From a checkpoint of a small contrastive audio-text model: encoder depths [4, 8, 4], trained on synthetic speech, music and everyday sounds put through simulated rooms and audio effects.
Rows from expert 27 of block 9 of the audio encoder, named by matrix and row number. Rows with one number belong to one neuron. Each number is 128 + 32 x the weight over the matrix's rms, rounded and kept within 0 to 255. All counts start at 0.
# up: expert up (encoder.blocks.9.mlp.up, 32x96x96), inputs 0-95
# down: expert down (encoder.blocks.9.mlp.down, 32x96x96, transposed), outputs 0-95
up.19 [196 143 126 207 151 119 114 111 131  85 164 148 149  94 144 117 128 157 177 124 135 123 147 152 172 174 172 143 114 127  89 131 108  61  48 157 156 135  99 133  97 102 156 121 174 133  98  88 131 147  90 108  81  78 161 112 113 127 110  97  97 205 140  63  95  76 150 101 113 104 161 131 114  75 171 122 116 127 148 186  89  80 107 167 100 124 146 101 156 136 102 108 102 110  95  78]
up.20 [105 105 181 172 157 117 110 119 144 136 131 156  78 112 138 141 133 191 162 142 173 141 104 172  88 105 153 113  96 115 125 111 108 149 123 167 138 116 133 121 146 154 129 143 108 108 160 146 128 186  97 144  82 116 126 167  52 156 175 176 156  71 160 103 224 115 133 146 146 151 165 136 129 147 150 110 147 124 122 168 180 158 154 106 122 147 187 149 163  90 104 112 143 120 145  99]
up.21 [123 121 111 155 175 121 153 137 116 150 130 138 119 122 107 175 128 132 108  81 129 130 149 126 130 153 130 108 117 150 153 129 127 104 111 151 171 117 145 154 163 115 108 137 143 113 149 162 112 121 145 139 146 126 118  47  45 118 172 148 154 185 108 119 153 114 164 174 142 117 181 104  60 143 149 136 218 145 138  47 187  96 117 127 113  78 108  97 166 115 134 132 159  97 174 161]
up.22 [105 164 143 126 161  83 185 137 209 131 111  73 140 105 128 182 163 201 142  72 130 117 128 129 101 128 161 156 107 177 196 149 157 133  99  76 136 124 118 157  33 127 127 128 137 196 158 155 136 140 133 157  83 133 159  89 155 112 109 129 159 104 126 193 105 177 211 133 124  89 140 101 134  99 154 119 145 175 166 112 133 149 135 176 103  97 123 113 188 130  59 123  24 106 132 157]
up.23 [154 161  53 130  87 124  82 100 165 157 121 106 145 151 103 138 147 138 162  96 152 110 130  94  93 141 177 141 168 139 132 159 167 101 116 154 132 149 141 118 100 124  77  97  67 122 132 180 157 136 155 109 108 117 139 126 119  53  68 149 111 131  60 142 105 134 130 147 131 117 145 121 179 102 148 114 115 173 152 116 154 139 139 100 135 127 146  48 143  89 117 129 121 100 110 162]
up.24 [140 215 127 116 124 166 101 203 146 146 117 123  91 160 152 127  75 105 137 128 162 113  97 147 188  85 174 130 129 108 137 103 147 176 160 170 111 112 124 140 109 188 141 137 183 178 165 147  86  70 114 131 188 133 162 146 113 133  68 168 132 108 147 139 126 136 171 191  97 156  97 122 164 159 130 113  76 119 102 191 105 146 185  98  87 124 128  95 153 198  86 126 159 158 128 151]
up.25 [159 121 115 153 123 140 106  93 141  97 122 115  95  97 203 112 168 139 154 133 115  80 114 184 103  68 112 153  72  71 120 103 139 133 106 174 160  80 113 140 125  63 127 159 133 119  92 102 130 185 127 160 186 157  74  84 101 180 109 146 147 101 147 147  53  99 122 106 181  86 132 140 151 141 119  81 136 192  77 159 119  98 126 154 134  44 130 145 147 152 110 131 121  98 142 190]
up.26 [141 110 153 111 145 147 189 127 131 133  78 176  56 144 145 113  85 121 135 173 153 152 113 126 148  92  23 162 216 118 113 102 167  85 112 166 122 126 142  90 117 136 125 145 136 129 139 106 116  77 163 167 185  92  84 125  99 151  77 175 180 179 111 202 172 138 137 149 101 152 134 114 134 134 131 132 111 156  90  70 102  81 100 105 141 170 121 115 116  62 127 115 158 100 107 161]
up.27 [139  92 121 166  73 155 137 114 105 152 137 113 129 181 137 143 102  85 165  80 165 122  96 177 146  97 119 196 144 171 121 147  81 138 118  80  96 144 133 127  96 128 129 141 105 105 157 167 157  92  81  99 123 155 171 175  85 169 144 114 116 120 119 119 156 126 137 108  63 116 117 109  87 102 116 113 142 162  80 134 142 205 146 140 124 134  65 132 158  92 141 119 139 104 121 214]
up.28 [107  84 110  99  87 105 142 165 148 177 113 166 147 114 155 110 105 140 121 163 118 133 182 143 121 156 113 139 106 124 128 105  95  74 124 167 201  91 164 148  78  95 139  75 130 151 171 131 113 159 149 130 146 117 121  59 155 173 123 132 119  92 140   9 159 155 188  90  99 168 181 119 124 112 133 145 105 100 158  96  85  84 164 127 148 162  82 138 147 110 113  85 139 141 161  70]
up.29 [ 77 125 138 103 199 117  67  96  68 127 140 117 179 190 130 119 106 108 197  67 107 168  85  82  90 178 103 135 156 161 156 163  62 172 104  82 103 116 117 122  97 127  38 122 114  89  96  92 138 117  96 100  98 133 150 113 141  82 157 100 184 158 157 122 170  90 107 139 119 137 123  77 118 103 185 132 147  78 122 129 158  87 134 167 101 130 101 180  73 167 124 137 112 128 125 122]
up.30 [ 82  78 130 181 132 167  75 147 133 157 120  98 162 155 142 153 164 115  99 181 162 128 166 130 168 117 164 150 190 118 134 111 127 104 150 129 184 139 165 157  95 165 103 153 128  62 144 116 102 118 187 140 145  92 155 105  59  92 193 144 133 159 137 119 144 120 126 107  93 125 165 154 129 163 150 124 138  75 124 126  86  89 180 121 159 165 128  98 142  84 110 117 158 193 171 145]
up.31 [153  97  87 169 127 108 107 134  86 111 184 143 147  78 148 130 115 176 121  92 134  99 118 164 137 142 110  87  74 174 192 114 125  76  73  64 103 125 132  89 139 131 156 111 177  75 107 136 138 138  85 144 158 120 110 129 134 139 167 146 118 143 228 150 177 137 139 118  66 129 139 102 162 105 107 143  98 177 185  77 166 127 170  96 146  77 119 100  77 131 122 160  92  97 105  98]
up.32 [ 99  97 122  98 124 120 127  82 147 103  88 112 111 162 189 131 164 115  50 144 114 115 249 203  30 154 145  94 125 150  88 116 127 132 104  95 207  70 141  93 166 126 133 127  95 151 154 121  11 121 125 188 208 116  95 123 112 133 152 170  56 112  91 175 128 163  80 131  98 108 153  95  78 111 103 160 118 148 147 120 155 145  77 112 162  89  88 116 148 171  94 173 187 109 119  95]
up.33 [188 124 104 142 118 161 149 143  81 112  90  87 160 178 130 132 128 157 114  64 125 147 202 123 124  81 134 150 144  86  90 105 142  73 120  98  74 147 122 143 150 137 148 119 163 145 120 147 115 132 184 162 146 110 105 132 190 107 119 167 125 152  94 164  81 200 107  98 102 112 168  73 184 125  92 115  80 161 133  77 158 135 124 162 129 130 108 141 135 134 104 110 138 147 153 123]
up.34 [137 177 139 160 154 109 103 169  80 122 159 113 153 109 138 143 150 163 128 159 177 188 147 171  88  97 113 109 115  90 143 142 149 180  50 109 123 163 108 126 196 199  93 124 148 133 127 124 114 142 131 109 146 131 135  65 133 129 163 145 200 136  99 106  93  92 183 147 133 148 135 108  89  98  78 117 144 120  90 146 131  69  82  69  94 105 155 126 112 115 135 136 115 115 138 153]
up.35 [109 139 105  49  68 176 123 192 107 153 131 125  82 139 170 152 122  79  78  99 127 144 111 157 136 132 107 188 160  87 139 158 135 122 125 138 119 190 108 158  96 171 193 142  84 126 161 151 131 117 130 189 206 113 155 174 118 111 134 148 100 143 168 150 136 110  77 207  99 165 167 119 124  96  86 137  72  88 123 181 163  97 144 132 115 134  69 179 108 158  75 101 103 108  98 118]
up.36 [117 155 130 130 172  90 138 136 159 122 170 164 153 100 135 111 171  79 114 110 146 170 122  40 105  69 147 128 142 128  67  87 153 109  83  85 161  82 199  90 153  83  69 135 130 140 110 203 103 167 173 111 159 141  92 144 108 149 127 211 161  93  85 169 137  88  97 120  99 112 137 132 161  77 165 155 160 144 150  37 107 147 103 125 148 149 136  44 171 107 148  45  62 147 156 172]
up.37 [222 145 125  79 154  95 153 119  83 185  30 172 134 105  76 119 124 143  94 107 143 148 101 140 133 104 105 165 137 105 105  63 149 132  98 131  75 115 109  50 207 110 105 158 146 104 155 116 165 123  76 118 119 122 120 105 113 106 133 129  95 104 166 153 120 147 189 124 200 146 153 157 122 121  84 149 158 132 141 156 137 120 129 122 118 175 135  74 167 117 114  99  38 162 180 176]
up.38 [150 132 166 119 163 188 154 161  80 137 113 137 153 133 153  85 189  67 132 119  68  89 167 108  90 135 126 112 109 200  88 104 124 179  95 162 144  65 137  85 173  84 132 162 123 141 164 152 106 180 147 158 124 199 125 117 156  73  93 161 129 111 167 144 129 124 124 111 149  93 151 154 149  84 170 140 127 136 116 114 123 128 121 104 131 139 126 123 172 151 145  94 101 140 149 181]
up.39 [177 166  92 175 100 104 154 140 132 172 106 136 185 129 137 109 165 194 157 114 170 123  59 156  65 127  38 145 211  70 130 189 102 105  97  60 118 186 152 136 151 123  95 141 154 106 171 132 112 157 165 162 129 111 108 139 146 116 124  89 119 169 105 117  92 179 106 113 143  78 124 117 126 108 143 162 129 129  97 180 158 135 124 119 125 110 131 144 149 162 127 186 153 116 138 133]
up.40 [115 130 169 143  83 182 143  60 154 106 146 179  96 168 193 156 101 117 133 133  85 130 165 171 114 141 128 110 123 167 162 193 146 168 107 133 113 122 103 116 148 201 150 139 166  53 130 172 154  81 105  88 149  87 154 127 115  76 108 129  94  62 110 144 115 123 163  62 107  93 139 123 164  97 140 148 128 114 169 179 142 179  93 128 142 109 124 154 104  92 145 117 121 165  69 103]
up.41 [ 86 171 173  80 119  86 146 172 101 166  80 108  88 222 132  97  96 129 102 180  66  99 143 146  90 136 150 135 153 168 165  80 135 142  69  71 126 110 167 142 157 112  81 157 255 122 146  71  54 132 103 146  92 139  86 158  75 115 121 136 116  93 106 195 148 114 111  94 139 137  72 132 119  95 155 131  83  85 129 142 153 103  90 106 136 139 171 109  65 132  93 117 152 115 122 154]
up.42 [126 176 132 151 150 169 139  93 117 155  68 158 127 133 140 140 153 135 104 118 101  93 117 123 114 117 134  85  77 111  69  77 145 157 112 104  83 200 141 126  79 145 169  86 129  81 190 123 124 112 105 130  83 114 158 170 167 113 142  94  76 164 116 117 119  56 155  91 139 119  91 105 137 161  98  92 200 141 160 117 109 102 126 131 182  91 117 137 195  55 139 143 119 163 117 153]
up.43 [105 137 145 145 118  96 145  90 145 169 126 121 166 167 140 161 152 159 112  87 126 130 139 149  97 122 123 109 198 111  63 145 134 167 237  88 163 156 187 128 114 197 140 141 174 159  98 110 132 165 118  46 135  90  92 125  87 119 140  95 148 116 166 144 151  89 102 116 127  58 156  92 162 125 141 109 172 123 136 143 134 104 157 158 150  35  59  97 178 163 148 119 136 118 133  77]
up.44 [137 171 139 169 156 150 196 122  60 107 144 107 164 162 145 127 163 130 171 113 136 111 119 148 148 105 110 151 116 121 119 129  91 145 129 102 155 139  98 101 145 165 113 108 136 113  98 106 101  55 112 101  62 117  57 166  89  85 137 100 152  38 120 100  99 124 125 174 121 151 150 176 114 136 191 175 173 111 145 164 138  76 124 104  79 136  79 130 115 105 123 161 103 161 102 149]
up.45 [192 134  87 130 137 109 101 130  79  90 170 150 178 172 143 183 118 125 121 146 125  57 148 104 155 129 177 104 158 150  89 146 169 118 190 111  90 116  84 134  86 140 102 163 195 156 101 153 108 133  77 153 149 129 121 148  85 157  76 152 191 153 162 139 116 118 108 175 135 156  92 162 140 144 149 236  95  92 144 188 108 158 148 124 120  92 155 120 127  98 114 105 151 222 149  82]
up.46 [132 191 141 138  95 178 163 112  68 103 144 160 162  76 121 157 121 165 147 130 143 111 122  99 183  78 105 133 125  62 128 131 102 140 113 162 119 155 116  78 133 170 153 121 132 145 127 163 151 126 117 170 156 162  93 144 128  95  92 157 182 163 132 107 145  82 154 100 215 161 130  95 116 183 155 214  81  59 101 134 112 149 106 168 151 101 117 162  97 127 155 154 142 188 110 113]
up.47 [131 140 127 190 122 154 147  50  97 150 136 129 107 127 182 136  88 144 157 125 135 140 153 180 126 122  75 136  83 149 148 156 130 151 122 138 124 134 156 124 163 126 120 110 155 130 174 144  80 166 128  89 155  87 121 133  85 135 103 124 126 140 133  98 162 164 118 163 174 115 161 171 125  98 135 167 152 172 139 154 135 191  85  72 149 153 186 149 152 151 127 139 124 116 177 114]
up.48 [111 128  92 150 151 167  24 113 146 156 149 137 140 140 119 140  91 198 215 186 187 144 162 118 144 145 107 190 143 169 141 163 164  98 197 146 117 224 127 122 158 139 137 156 163  84 102 166 141 104 161  90 185 108 151 120 106  93 124 103  92 105 123 142 141 198  92  91 141 120 116 109 109 139  93 132 138 128 110 146 100 119 134 155 126 125 121 174 118 148 117  85 127 216 126 161]
up.49 [164 112 163 122 170 128 162  87 124 122 132 115 140 110  93 186 103 158 146 104 151 138 147 134 136 148  64 190  78  96 171 162 107 166 156 118  69  83  86 119 140 156 186 129  86 197 171  94 103 144 148 116 108  78 151 148 114 118 119 149 132 139  48 159 129 152 125 158 102 114 191 127 131 135 118 110 156 113 150 155  99 177 133 138 101 144 119 142 127 103 114  92 138 122 111 104]
up.50 [113 140  98 124 101 141 167 157 112 115 158 142 120 178 103 148 116 114 120 120 143 154 112 152 121 163 161 132 113 137 160 151 136 170  88 156 136 165 159 139  96 175 185 158 116 125 136 104 111 157 119 131 106 113  74 198 164 150 175 168 129 189  98 142 160 132  78 180 135  91 162 155 130  80 185 159 141 131 139 161 163 135 144 139 165 120 123 132 142 137 119 144 125 146 178 108]
up.51 [ 99 117 157 172 152 144 158  58 124 137 137  94 118 119 102 136 109 154 118 125  95 135  92 149 146 156 118 127 151 107 171 115 123 156 120 126  64 113 122 138 156 125 157 186 121 124 197 126 116 147 110 127  82 145  92  92 128 149 160 158  96 125 180 138 110 111  90 109 133 120 106  81 118 150 188 137 123 166 121 221 123 123 129 149 153 188 184 169 186 134 131 122 151 156 102  91]
up.52 [ 59 112 147 167 142 141 158 124  88 124 124 147 106 138  77 102 157  56 114 161 139 147 141  91 153 121 125 196 172 112 152 111 210 156 135 129 109 178 169 169 141 161 130 127 175  80 115 124 159 159 168  95 131 120 159 152 155  97 136 123  68 123 120 148 110 132 208 163 113 182 139  95 147 123  96 131 152  87  94 130 104 118 173 112 108 160 176 124 117 135 142 127  56 120 146  91]
up.53 [134 118 133 159 116 147 114  74  96 198 110 160 127  74 153 158 114  78 108 126 125 167 136 170 137 115 126  56  98 124 128 197 190 173 200  40 130 142  87 158 123 133 157 168 116 105 109  91 108 176 101 168 123 106 171 110 152 183 181  96 149 127 141 139 114  98  93 162 106 126 154  90 142  86 139 114  84 120 102  76 173 114 127 145 104 145  78 196 165 128 111 177 169 117  94 219]
up.54 [137 129 106  99 174 145 106  78 138  76 131 130 184 144 175 111 124 153 169 157  88 111 140  97 137 155  92 154 146 159 120 181 128 115 170  68 149 155 121 105 165 169 140 105 135 110 121 140  96 107 110 159  94  97  95 154  82 198 133  88 119 134 123 145  51 153  90 168 117 157  96 108 135 167  56 163  99 107 184 127 145 128 148 127 130 125 131 121 167 114 122  71  86 151 172 193]
down.19 [144 104 109 151  82 111 113 166 151 146 124 143  83 186 180  77 135 175 150 167 155 137 175 122 108 106 174 144 105 161 172 110  98  98 156 121 106 115 178  56 138 161 107  94 121  38  81  99  92  91 161 139 146 134 175 111 150 157 103 153 136 116 154 155 176 135  46 137  49 134  99  56 183 146 171 140 132 120 146 196 102  96 113 106  89 162 125 173 129 155 104 148 140 119 173 147]
down.20 [145 132 127 117  89 126 109  97  96  93 160  94  85  87 128 133 103 118 148  96  96 131 155  98 129 141 178  68 169 162 113 132  94 168 111  78 100 181 153 151 183 168 144 131  94 111 186 101 184 104 165 131 139 194 174 103 108 139 120  98 127 193  50 154  93 123 146 118 117 111 157 126 147 127  96 151 133 146 134 110 114 206 167 107 136 122 101 154 109 170  52  53 129  91 151 175]
down.21 [170 110 142 148 117 140 136 108 172  48  92 125 127 154 149 161 125 105 121 194 162 132 169  85 141 150  59  99 165 186 151 151 122 151  73 147 182 138 138 187 133 123 125 150 107 153 153  89 119 146 170 108  90  90 111  86 160 109 149 105 176  51 117 160 145  82 184 158 110  87  96 111 118 119 185 170 122 183 120 126 144 118  73  93 130 117  96 116 159 155  94  93 153 117 151 151]
down.22 [132 116  84 115  93 184 184 164  91 118 145 149 148  97  94 158 158 130 138 137 146 135 143  59 128 115 111  81 128 102 115 150 106 158  74  56 135 113  84 153  90 156  83 174 130 113 111 109 102 108 114 102 114 116  94 194 134 124  93 154  27 106  85 156 114 131 146 162 167 113  80 165 124 156 142 144 180 150 164 138 189 109 218 139 112  99  60 122  89 114 164 110 156 126 169 139]
down.23 [186 169 147 100  87 158 121 126 110 135  52 115 127 133  99 140 143 131  90  89 151 124 118 107  89 110 157 163 178 127 119 108 129 119 132 146 104 120 123 113 120 131 126 127 103  86 123 127 166  84  66  85 142 167 144 120 156 159 103 177 165 149 102 125 132 143 140 174 141 105 165 120  88 144 206 135 148 123 148  80 183 108 168 128 153 140  83  90 126 116 104  99 120 135 114 182]
down.24 [126 164 128 141 157 163 114 115  92 114 150 188  94 160 105 147  88 103 129 152 159 137 183 177 153 104 117  90  99 113 148 163 110 158 114 161 136 133 146 102 114 149 149 124 111 101  98 199 103 161  76 164 139 237  43 182  94 161 175 113 110  85 155  75 119 182  97 123 158 151 125 131 100 101 119 213 193 167 117 191 136 156 178 111 177  82  51 110 144 185 134 113 148 134 141 141]
down.25 [127  92 150 151 148 116 164 132 171  83 153 154 133 162 117 131 103 102  94 145 144 146 117 126 151  39  73  70 125  71 148  81 107 168 131 167  96  67 105 141  89 167  89 137 123  28 152 132 116 126 140 173 172 132 174  83 147  96 132 146 131 136 162 109 141 204 154  68  77 127 139 126 113 149  77 145 159 115 145 173 152  98  76 121 138  98 120 181 158  81 163 114 147 194 114 121]
down.26 [142 152  47  53 168 139  91 173 147 148 138 110 163 158 111 184 139 139 146  74 132 147 111  97 122 157 175 119  69 125 121 137 141 137  90  60 141  60  98 117 166  77  92 158 179 143  76 172 108 109 142 132 147 111  94 186 126 133 201 135 105 129 103 141 153 134 178 148 129 139  79 158 168  95  78 108 136 181 142  86 136 156 117 110 167  88 112 183 127  97  98 164  35 121  93 148]
down.27 [125 109 138 126 168 167 135  86  79  97 170  89  97 137 145  85 123 170  66 167 193 121  87 103  79 150 136 120 146 118 160 186  73 139  73 140 127 149 147 137 138 192 126 135 164 139 120 143  89 139 136  49 129 120 135  92 114 151 128 143 108 180 106 103 159 100 108 148 159 109 119 104 141 160 106 108 104 120 132  80  85 164 131 132 105  42 187 157 121 116 108  85 171 123 116 111]
down.28 [160  37 135  49 106 126  92 152 143 154 106 144  90 148 121  87 145 123 130 125 194 141  69 148 218 165 125 122  98 110 111 143 101 106 126 199 167 213  95  97 124 120 143 125 175 137 125 140  67 118 121  96 122  86 122 134  84 142  88 176  98 141  83 124 107 110  86 132 156 144  92 123 160 127 134  84 134  77 105 113 130 152 153  89 109 147 136 178 168  92 105 132 180  76 139 163]
down.29 [112  92 156 119 109 131 130 145 183 148 115 105  80 140 161 184 114 164  77 149 147  98  77 138 123 157 124 205 130 141  94 153 135 143  96 145 117 128  78 151 153  97 142 162 161 169 134 154  44  97 161  84 106 152 250 112 133  97 140  94 156 135 161 122 144  87  69 147  53 165  88 138  85 170 155  99 154 174 113 119  62  62 133  91 138 146 100  79 111 137 102 134 130 133 148  96]
down.30 [117  90  15  83 123 119  76 172  82 132 117  80 120 134 154 116  94  64 102 114  91 132 109 112 152 177 124 105 142 186  61 170  85 134  88 154  87 104 132  38 131 112 111 133 128 172  99 162 121  98  70 119 122 132 133  97  92 131 181 124 126 107 138  88 139 163 176 180 133 106 138 146 154  94 128  95 126 125  87 154 173 165  92 138 130 160 152 154 115 157  82 157 135 127 108  72]
down.31 [150 151 153  52 136 109 165 122 164 151 146  93 156 149 122 174 120 148 134 102 135 204 101 127 165  60 177 120  79 141 140  94 123  76 155 101 131 167 137  90  99 146 168 135 182 108  84 111 121 123 139 139 136 137 135 106 142 125  83  65 149 120 104 130 100 141 117 116 126  93 123  92 143 153  87 123 153 119 147 150 128 115 127 145  56  57 168 138 149 135 128 140 150 102 153 138]
down.32 [168 108 155 136  99 175 144 139 136  82 130 115  79 178 120 191 157  81 171 185  87 100  74  53 139  43 135  40 112 113 159  51 110  84 108 143  59 132 116 135 198  93 118 121  95 214 122 162 139 149  61 122 130 164 116 111 136  84 113  95 174 159 147 127 110 206 118 101  88 111  71 116  84 121 157 106  77 126 125  98 123  61 125  63 153 128 115 128  90 156  96 107 125 133 177 103]
down.33 [186 135 138 119 131 182 105 103  93  96 109 119 143 205 149 177 106 179  98 150 131  97 150 147 128 138 103 120 188  83 124 140 141 152 135 112 119 130  93 193 158 166 128 116 127 146 133 147 115 127 133  56 186 168 135 151 165  59 140 155 104 181  66  86 106 127 131 153 163 131 139 105 111 143 102 121 131  88 123 129 139 142 130  97 164 119 111 153 110 119 118 118  98 100 162 144]
down.34 [157 114 178 157 127 174 111 161 192 154 125  95 112 181 118 138 157  64 118 126 120  84 102 163 198 147 110 148 134 145 133  94 132 198 175 155 206  64 143 139  91  47  76 109  92  97 185 118 196 133  73 101 110  95  83  97 146  92 169 150 143 124  79 142 104 103  94 127  93 104 158  81  81 104 162 172 188 142 113 111 140 105 150 156 105  98 112 101 103  90 165  89 133 170 217  79]
down.35 [150 102 177 141  87 147  51 105 152 105 166 136 165 151  98 198 119  72  75 113 160 109 139 172 126 115 115 147 178 111 165 136 100 155 144 113 121 126 120 114 101 176 145 170 106 133 135 180 119 141 162 122  95 146 171  95 154 132 171  80  98 148  95 143  70 106 138 123  82 157 122 186 164 222 168 138  88  84  67 116  99 116  75 121 195  65 163 129 150 115 118 170 106 133 110 118]
down.36 [121  94 176  53 136 149 109  86 161 120  92  98 164 163 157 153 133  85  84  63 137 127 100 117 144 223 215 133 184 154 164  65 156 184 157 140 111 155  90 131 119 144  98  88  56 184 124 127 144 146  96 163 102 194 162 131 101 135  96 200 109 103 133 135 137 147  70 157 143 148 129 166 143  47 149 121  64 102  56 124 191 128 147 121 143 167  94 125  95 112  86 117 107  92 131 190]
down.37 [101  72 152 118 124 110  83 112 123  82 144 139 144 130 136 195 113  21 143 136 114 154 153 154 156 129 156 131 121 144 137 108 127 164 145  97 133 115 118 129 114 137 114  75 139 112 112 141 115 172 109 140 139  83 146  23  90 151 166  99 109 129 100  71 176 130 126 118 156 124 142 100 147 135  74 159 132 166 101 103 122  98  63  86 206 129 201 144 115 125 179 143 115  77 123 159]
down.38 [101 122 120 156  90  98 141 106 109 149  76 148 147 112 199 143 154 101 158 132 119 155 146 133 126 149  88 117 107 157 174  96 114 107  99  65 170 150 132 152 147 109  79 143 124 159 105 116 133 164  37 124 121 127 148 115 144 119 145 168 150 104 107 133 130 188 126 150 101 176  90 184 117 171  99 186 114 108 123 132  69 137 120 108 148 128  74 125  91 102 186 142  77 128 132 161]
down.39 [159  67 153 143 125 133  93 206 110 121  90 149 111 123 114 149  75  91 183 133 142 130 159 154 153 112 192 168 137 172 140 128 120 168 218 130 190 102  61 135 122 132  96 143 131  82 110 131 134 140 167  84 114 141 176 137 104 150  86 105  72 111  80 105 108 112 131 135  78 136 149 117 126 155 157 145  91  85 103 102 149 146 142 194 117  46  96 106 160 136 138  90 109 192  96 113]
down.40 [117 159 226 179 169  65 144 131 149 135  80 171 148  70 102  66 136 171 125 127  83 131 114 149 135 121 154 120 104 101 145 119 114 154 143 141  93 115  85 121 107 107 133 100  89 134 116 116 146 150 161  88 125 158 167 136 139 143 105 174 147 128 109 200 136 142 127  79 140  87 163 131  87 110 155 102 119 212 139 121 122 158  79  80 109 126 187 108 126  66 168 166 123 188 151 134]
down.41 [ 69 120 196 165 106 115 111 178 132 160 114 106  80 154 133 113 123  74 138  92 107 182 134 109  76 124 183 135 167 151 156 125 155 152 181  75 182  38 167 103 128  55  78  80  84 129 147 125 115 162 106  86 132 157 154 109  99 202 168 205 154  81 137 112 105 106 135 152 142  97 160 110  91 127  80 103  98 101 180 206 121 148 150  40 178 113  69 120  96 148 118 128 136 111 206 137]
down.42 [108 125 116 198 111 140 119 113 106 154 109  92 125  96 116 118  62 187 150 126 144 150 200 125 142 120 118 142 107 165 116 231 125  95 181 164 153 130 167 211 121  99 138 140 126 119  77  66 131 169 103 132 171 118 134  88 138 167  88 118 118  72 136 113 180  91 139 126 125 138 161 171 140 154  69 105 114  89 149 142 164 143 140 153  79 100 210 162 131 147 113 131  88 126 162 145]
down.43 [ 96 135 124 143 151  77 181 145 134  80  75 156  93 123 108 119 123 142 115 169 162 149 132 116 151 100 151 123 106 106  95 118  79 154 115 154 129  96 120 185  91 136 190 169 126 163  69 114 114 105 141 104 121 145 171 160 179 157 154 121 140 141 129  78 162  79 143 121  94 109 133 103 122  77 142  70  85  96  88 135 166 116 142  85 104 131 156 190 153 101 124 194 180 111 132 139]
down.44 [194 141 170 179 168 110 139 142 164 147 117 131 143 147 101 146  93 122 148 136 159 112 105 121 134 131 151 126  94 158 115 137 145 121 190 107 192 166 135 148 127 155 141 171 116 145 104  96  54 128  82 126  92  74 159 123 145 167 182 140 169 147 164 154  93 145 110  63 153 122  95 126 170 121 123 150 114 159 104 164 106 153  59 165 111 187 123  84 123  85  99 132 142 172 152   0]
down.45 [ 98 153 157 131 157 180 150 156 144 169 112 116  77 181 119 187 120  79 134 129 116 126 134 100 122 110  85 134 128 108 125 105 137 155 200 227 136 198 125 131 107 104 122  88 164 166 134 152 109  86 125 151 110 126  83 222 108  97 130 120 180 144 152 109 130  83 144 102 150  69 124 146 175 139 137 115 138 171 141 158 152 153 145 121 118 105 137 106 166  89 135 170 116 134 166  83]
down.46 [140 132 201 124 137  84 113 146  82 140  67 115 133 147 131 169 103  91 117 130 141 105  71 202  97 113 106 150 168 121 160 102 154 117 133 166 167 160 113 141 159 130  84 158 162  75 129 174  98 127 133 169  81 138  58 148 143 122 110 106 113 130 108 113 157  96 114 137 129 105  63 132 231 142  77 141 140 124 110 104 107 162 119 116 138 147 178 116 161 184 141 156 119 130 116 139]
down.47 [171  62 149 167 206  98 103 170  98 142 130 125 169 128 129 105 146 185 144 154  97 148 143  94 122 139 103 128 170 132 123 122 124 180 154 121 117 178  99 143 124 127 201 122 164 118 142 108 117 156  88 178 107 106 111 102 125 155 135  98 148 139 121 144 116 197 102  93 141 104 155 150  79  99 142  94 120 162 208 116 114 143 149 153 127 117 115 175 103 156 199  85 113 110  70 100]
down.48 [203 177  79 134 155 111 111 157 139  76  84 118 134  92 121 106 104 128 129 129 102  99 107 143  89 139  97 163  98  89 120 233 130 135 118  80 112 110 122 130 137 172 109 121 125 166 146 134 124 126 105 158 135 123 112 138 139  91 122  66 116  67 134 137 134 117 170 173  92  97 145 117 177 130 157 133 136 160 193  61  96 134 103 204 112 109 149 108  96 129 119 187 120 141 111  49]
down.49 [111 118  85 105 113 150 109 123 136  77 151 194 134 160 110 142 130 155 138 157 170  84 112 135 135 106 132  97 133 108 149 101 161 151 140 137 105 132 153 144 142 173 113 113  71 115 190 111 114 107 140 157 129 150 115 205 118 134 158  78  71  72 168 147 123 146  95 113 148 107 140 137  62 149 142  81  97 162 125 118  94 148 156 156 102 132 134 211  59 133 124  86 119 120 103 134]
down.50 [184 108 113 150 161 195  92  88 159 114 160 112 161 107 163 135 134 124 133 104 109  87 153 141  67  89 106 111  94 126 154  91 147 128 161 144 166 153  68 139  87 151 123 166  93 161 156 143 145 108  24 163 110 207 160 103 148  59 137 124  93 139 105 172 109  92 188 109 111 128 120 157 140 113  84 141 131  99  84 149 145 153 149 107 120 130 136 120 115 107 100 104 102 131 191  90]
down.51 [ 95 105 110 153 197 161  88 145 124 113 134 126  98 143 129 122 161 189 100 109 172 138 130 137 129 199 101 175 143 149 138 114 128 132  93  83 125  58 173 191  98  99 151 165 137 158 121  95 141 184  83 134 147  96 112 223  38 138 137 129 143 181 157 183 111 116  87 124 129 153 149 114 109 130 134 120 123 111 161 116 129 131 121  90 112  79  60 176 126 157 149  49 151 128 118 163]
down.52 [126 221 128 167 145 139  83 135 128 127 154 135 168 151  99 142 112 139 161  68 127 154 162 131 129  97  77 143 108 123 129 149 136 150 116 148 107  86 149 144 117 119 126 102 158 140 129 154 150 117 108 182 119 132 146 128 153 147 115  97 131  82 122 123 178  84 181 156 133 108 118 131 142 118 168 126 177 122 102 153 116  99 112  78 147 130  67  95  99  99 166 201 118 126 144 163]
down.53 [136 134 151 138  73 170 121 106 143 131 140 212 147 196 102  90 115 122 122 111 128 138 162  90  38 108 168 130 152 173 109 229 135 146 171 156  79  79 144 131 169 139 142 126 176  90 162 153 164 126  68 141 169  74  97 144 116  99 177 110 156 133  63 110 174 102 158  89 120 110 116 133 113 114 162 115 100  88 106  84 157 152 153 122  85  94 172 127 108  58 179 162 129 205 123 103]
down.54 [121  83 162 141 174  89 176 163 153 117 119 155 164 142 117 144 139 130  67 152  92 129 113 170 156 132 132  81  98 129  82 110  95 114 134 154 154 124 139 146 152  77  79 133 165 184 116 122 172 115 119  90 118 123 132 131 135  93 177 113 136 129 141 143 173 122 129 111  92 134  82 140  89  97 159 112 127 126 102 145  97 141  72 134 166 136 151  72 137 126 122 148 140  76 194 133]